config.toml
arch = "conformer"
model = "multi-label audio tagger"
dataset = "phrases spoken by 400 fixed synthetic voices"
train_examples = 39062
noise_aug = 0.002
time_shift_ms = 100
n_mels = 64
hop_length = 160
input = "log_mel"
spec_augment = false
win_length = 512
norm = "layernorm"
activation = "squared_relu"
mlp_ratio = 4
head_dim = 48
fused_qkv = false
qk_norm = true
inner_norm = false
moe = "top_k"
num_experts = 8
moe_every = 1
expert_mlp_ratio = 0.5
experts_per_token = 2
shared_expert = false
subsampling = 2
layers = 14
width = 128
positions = "learned"
kernel_size = 9
num_labels = 60
mixing = "mixup"
residual_init = "zero_last"
optimizer = "adamw"
lr = 0.0021
beta1 = 0.9
beta2 = 0.99
eps = 1e-08
ema_decay = 0.999
steps = 3800
batch_size = 48
epochs = 4.7
lr_schedule = "wsd"
decay_fraction = 0.3
final_lr_fraction = 0.1
warmup_steps = 70
weight_decay = 0.2
Rows from block 2 of a small multi-label audio tagger, named by matrix and row number. Rows with one number belong to one neuron. Each number is 128 + 24 x the weight over its row's rms, rounded and kept within 0 to 255. All counts start at 0. Numbers have three digits each. After the name is the row's rms in percent of the matrix's.
After each neuron's rows are labels from the 100 clips, of 14976, where the neuron reaches its highest value: "responds to" is what is common among them; "lies over" is the class under the peak. Only what is clearly more common there than usual is listed. The data: phrases spoken by 400 fixed synthetic voices. In brackets: how many of the 100.
# fc1: first MLP up (model.blocks.2.ff1.fc1.weight, 512x128), inputs 0-127
# fc2: first MLP down (model.blocks.2.ff1.fc2.weight, 128x512, transposed), outputs 0-127

fc1.372 220:119120087171125095111129127091057142136100149152125122151128113161088091135152149142105173170183140170103117129140140139136139078116106149155131140135110163096124148121134158150081138141121141118128121132148154129168125102115143153159125121124127115125098077105135122141155083115121139126091143064136090157127124124134161133114100126119135143126128131101181103147124133122154103136177
fc2.372 274:119138141106124141116145099157104133096120096145084148102126157147105135166132131114130137148174132162147151062090139143141137137129123125133115136118116138113117124113123169155126124115067129121131121164162123161092141132119157139140121125108095092136158068137146090129127094107158144065112128091091130181116126132102155140160114130119157150148114145118196121124110150123119105155083
responds to: /ɝ/ (100); high voice (98); thin (high-pass) (55)
lies over: /ɝ/ (98)

fc1.255 175:160132108087114151144124126113127208187136106120152148101123138152144129110107132136123137151121130099123120140097105138161114122161119131126144083136100127122147108073137101118079106111197169145152121101137137133172135146116121124128139069120141134142128134141128169095135121146136134118134109117097107119175112159115123150154148143104090151166134103142137129144145151165191140095141
fc2.255 177:156101128109147092127157101097154116089122112112087147156154119086142106139182122132108151163102157156128140148165088118152079115142146151112143112129145134163068120121175107097135125110158138173101124139132147143144148122120130143109112123150106133150129139128153135157132122140134158126170090097100122114097117137149136109110095112134090142156116130136158184121152081120140080119168
responds to: /w/ (100); child-like voice (84)
lies over: /w/ (100)

fc1.276 205:169110126082120129122106088080124129156157129102151133152145126152137125109102142121117136163108123120133156126111103126162108117159136133121151112146117133140115100064141072145119101131182188150127115077155100106163115126115109142120158052122136124120114132117115156112118112150127160101114096088137100131132124154149116119185100122122104169141127133145134128141116151164177139127152
fc2.276 252:163101097087163160144177116119183089110149111113094093162168127070126135123180102142121123129104133160124141147148169103117087130110142167118119128142150142145089115118152152092159140135143135154149115101122119121090150123097140168101101113162123100163114110173116165135116134138154152109129121083105117073138104138111138130119109121119118155126136149110117169133122141124131098129132
responds to: /w/ (100); child-like voice (83)
lies over: /w/ (100)

fc1.445 215:146102102148144127170124134110108160125159136114128127129127104095152111158151154131128169141149105153130126154104158071153188081099146118148139143127123122171129102118129115149108136106135102129125155118148169120145134088146088137119089109170133157126151137103116143152129121103143134113103115099116099135117144123142130110143090147134089163113088090110162112171141103161202115119173
fc2.445 268:098156119122159134140161160103088108124109156145133142118106147078134133146202136155131129105145120153124140135112149112126110163174124146081111107108142101145179093129143105095131141139089123078101105142110147124108114124135156130128098151123145114123139100165128105150096103126135126114131174130147176110139128130112129121086178138095197123145086157144132144148125135133133132148082
responds to: /ɝ/ (100); child-like voice (79); mains hum (40)
lies over: /ɝ/ (72)

fc1.331 212:114145137146190135152138121124153115121096142151130139133151195107130139139170135125133108079142130139122107079164140124104095160117171149174145144150135139135113141133116103107122138110129138140122162134084090098102142105150154160122107115150138127134143067123148098150106103139133156147157162144098148130136108129084098108140132120133172125123048145128113138129121131083091141121095
fc2.331 281:152132163103119127141118159118142134121145132114118111109116110103151139149131141139073152162091152138123167131111160141169112084108130167065130143135105129125118091088135099130155163162151101108150069123121133152127157161111089150087086115190128124152125130129152169109087153125117158137140150110132105122121144134119163160087117166132118142136102094107108104144092126135143120146151
responds to: deep voice (98); /ə/ (98)
lies over: /ə/ (88)

fc1.363 154:138118143123135160112102110089099156100110126102165184143192159125118113125129114154175122168134107172098135111151126162115136130117154122139128081159108124148155134103144145100093138147152151156136112114106121128119146121108105152101217069123129107093088123138148149144136140145122154100090104136146100114139110119102149134118119123083147167148114152116132139139149116152130099137126
fc2.363 169:149157074137125115114126109135191147103138142103164131140116136105172145114147157142134157094150182178116184120108077119111151126132177149119110115124129160091086100144148124147108167146134117149078149091113122112124097111143101087157126109122093185114141159093109102149139132152126136124117087139133115117095157153138138112093125123128151145123101113153126149113115131125131111131140
responds to: /w/ (64)
lies over: /w/ (49)

fc1.230 158:128162125113149115100112073116124150137120156143139157118148151146117158147155131156163130141124146121118096115107119120112125116142178156150124095096074149189127131053168111129102137113153151147124099096145091117125149099142173117134104098138166146088118124119150092152136073133147166110110103156124095126126100129114163098137131134104146140162122147149114167142152139124112117102104
fc2.230 201:168132108142131159158141152093125153092147158114084125129104164093110123119179134113116152133132090167136137101121097105083115099130096122103097155137143097142163133113143129127148147176119119166117107126125128112095139135148116142129125146080128097136123147156098128103108136168132157138115135135091130123164122126182173099132146109146132144149102112148114137135101187144142051135108
responds to: mains hum (75); clipping (35)
lies over: /t/ (34)

fc1.388 146:106140096121169120094133113098121171126188130131165131135135143113152079143166160179162161152163091136117115108124093120139115119139139159141120080110113114170143132136143124106098102118147118123134130095101121142137132108160166165168136130151173117119127105091141102143126130156121145149114138126170105138129088127135119098107109155083143133124100105176111115162124104173155112098151
fc2.388 144:152155114165129140154138157118097134142098096105132144103102099141156158137125152115155109116163152127135115140131115146135160136111121118145127103111154132127112112147133059132133126101125166124148197149068131138163092158154075089148117130093105115175153136136132111173132160100138129132137100163143151096106146124136097110104135116145115094165105120095089164144155106152123138110155
responds to: mains hum (52)
lies over: /ɹ/ (28)

fc1.508 198:141127137115135095112109101123089105132109144135128142121195138150125074133125129159143102104084150137097145058107144133105142133140124124184113119160119152160113140147124159139096140106131192112121148084162129136141129132097146130149119117126163116113127061119149145107136090096149141120125122145121108155111124102111097124142100142127138103141098140131197114119107153123118150081158
fc2.508 257:100116082102115146129136124098111113157134101152105140078109130184118164155132143087087118124117128125124095115129130119116132171167090135134107138141095119108147153122144173101113138117106144108117088139154145162111157106129128114136153127111122098166141085123140113149111118075132126129159157160137152194118141142107127133128143133087081102141137126089188119120118168112091104124114
responds to: high voice (96); clipping (51)
lies over: /ɹ/ (41); /l/ (27)

fc1.274 202:147141154135147145125136132136121123116114134119128131101179114091140146133132133120093168135117130154121137169140141089159105114142146136106135164148128121150076089150118169140144121120160118119125126131068150075099106152137111178108120056163110130132122119111124178153117148138181120123107162094132111110093142110116138134122123145121071126102103185146151095123123162148112125124165
fc2.274 273:130121147130171153127143174115134125126107111148126112144076139104126128144162143143136111081124144148137107115103182129123164153106114162147084171105086114109140111148114107129120111152069103130104127137116070150118102094090154139127125158119171102152108074153136098132118116141133128098129171157148127158146114156149126104131171146131185136132124110112141123163091145096112130146112
responds to: /ɝ/ (83); child-like voice (70); bright voice (53); clipping (44)
lies over: /ɝ/ (65)

fc1.351 252:130138136079131133157125119099117144149100169113146133145114112127106124131170145185180130124101111116102143131126151115109125102121144141145111164113124154154150109080169133093132115097165103141104125091123087089128120077169129123106107103120146115093138112166136135150108064132154195107116137087102126096150135106150118119126107125134149122157115114154139175114114124155101109106113
fc2.351 321:127131149103188167125137132115099097065119134120143166129137118106163116143146120164128110120122134176118170086103090141093087140123117133131095136128130141141153134107157086126181154109121147159123128133134125121107136123140114116073112146079137095105137110166120127143135129151161094134133102140109110130129114123140145100106149097154154098147102134177123158070119149125099072145121
responds to: mains hum (100)
lies over: /t/ (30)

fc1.292 200:143126118128123100153058134124131145134140109127139130128128120095116095133072127124147166173085113090131120105112128123116150127104141122153125146105089155148117158142128107106086125134123137144119150118139142132173154125095095131129169142147130158125124154087126117152108128143109145149110106121111085118093110119174152128134081135098075159132135081138158133154144115183194087121159
fc2.292 252:123129081132141091139158163100126099132162129163129123176136155076107129118172130140128135127108124129135099174104161122083121140114119107102123122112164097125133132132146113108134112144130125112104119116121164130114159156124124142130088145145127105159120154154130121095116117123146072126150157106103170088127123134133165131084156140106175134130127187143071180070152106117119103123129
responds to: /ɝ/ (100); child-like voice (99)
lies over: /ɝ/ (98)

fc1.361 183:143142122148111160093111136115147181129138086119166110101123137125117134160069129121146159140107100133163121152095156137140179123115169126162138145121100128144131122107118119135115113113120094131117118130136165138135120114107131123132141098145167174101117146112125147139140123175119125118053097147104053147131133095133135100133096147110118178144132100130139122155122105151190147112166
fc2.361 213:158119092127136129175138156109113082142154139147103145142081116107146145113175140117145151134122152132122131139124162119128122138139129133080103084125141118132117132145161091116153130115119114075099107116122177117137134146134103121099099169155113161147145167179092109133103138122119070133139136112140164091123142149134114126070182127117132138163104147129087166110104108157160098147146
responds to: /ɝ/ (100); child-like voice (93)
lies over: /ɝ/ (86)

fc1.469 104:154143186135161095139141129118111145147145071138147159139188169139120108119134110186132127155165089171108120117098134148163128107156117113152160088162109123121136118115145115112122096119121172172148091114134156117151099147107127165110173135099146112098094153146157135114139123143156129138143112115113113109132090117105098122158153139121126151126101125160144168152169109106109127146113
fc2.469 098:095162165168118122110099120085124112142151146088152122130153115146181104129114120177151152141141132103131155165107099150154127118144147123115139115139097125120121150133148117126088135076150165118123130141108114169151131115116128115154106140156118169113092151101130116065149119091106154174123120182147132167105150124084096145074129127128137108114077133108099095140128123122116142114116
responds to: deep voice (91); clipping (50)
lies over: /ɹ/ (45)

fc1.263 159:101143135100100115120098113146095171134088156145151131165132124093120106116104164163115150145114134140109129139115071126106097119142119129150148149135135156144152115110162110167101083123132173189127148132120145119187114133130099128148130142136131159086132118133137123131145103145191146093127114099102112134139090147102141138174121142133130133179143113150165156126154105100164171098117
fc2.263 159:135148168132138168124155131147120127154155177076115126163140127070173104157152151187173143107120147136158148122102137106174127124078135144137168115117121114156110061115130107133160125094140133156107142124097085134116084102137126116106080149129152153140130125146115152123131137122157131155096091119119136155129176118130138119135126111158146114101089119127133105162122129157127127140106
responds to: mains hum (69); clipping (33)
lies over: /b/ (31); /p/ (29)

fc1.134 201:139137154134192136137147142116114103115129159163128123122169136079082093151161146121125153125134124181156135101078159108109145151109134132111134152122153099156106096142106159130134116131101118109118117141099076106110115127146145174116140126184148106136119090119154132152099150124142102043129148103138144122111112152115152109145123137105116173141089141146129139146132139108112122170102
fc2.134 288:126115123152121145109132157122112130164128153076152091128082081148174099118111079116130145127109154111096129118140144127177150097132106195106111109107122107173153110112136134125124132156145119095146095112154151154147112126083116122148096123118116131164121148186133138109123157124119130103097104143186125130143176124098149102120146149174139124124142105135079125153094147150144122127133
responds to: /ɝ/ (100); low voice (49); white noise (39); pink noise (31)
lies over: /ɝ/ (80)

fc1.108 183:154139113096123127117135110093167146138158126133124113133148138157111158107120159122114142136124126133108128139107081133153088127154143158122147124141121129149103110062160114124121137127176169203131101098130174118147124144107105160124135080135108150121113129144132152132131117154144182118122054122099103103131121165137117130164106154110114177155108093127127106170128115163159102112125
fc2.108 217:107102091109153161123168104052122104116155109085098149131136108108153115124149112170130150140113130158141178145127150119150091163126095137114104115159139142133095123110129171113154083124137115120171081092124118117099124131117167158081148100120136112156129122162123146128129138104147136088121112095142122136108092141155110100133124110141110139164105162139181143139156155149149123155127
responds to: /w/ (77); child-like voice (66)
lies over: /w/ (70)

fc1.258 234:153141121131114113138126123115052147155110152118147118129097106135126103133097146156160103091159148111153136134088107132164141156124173142125132094149141108085127108116132118158136128159151129141150146088130143118188087131160084104172130111156149128134143132129121124136156116143120161076104111132135134156130127121156077128181141137134125129201119106120118146132124102126147173083134
fc2.258 308:123148177136105132109115114141131124143175147132146163128140107135164129140114131149134143149102143108129159129102099174142137077114152120116149152118084159115142168123179125144152170102128122141144109153111207134130176109194120093113110109125107152083125127106135089127148113140126132102099114116122112157148190104117141121098139127135132118145094127142101106082115098130118096126107
responds to: high voice (68); /b/ (62)
lies over: /b/ (46); /d/ (42)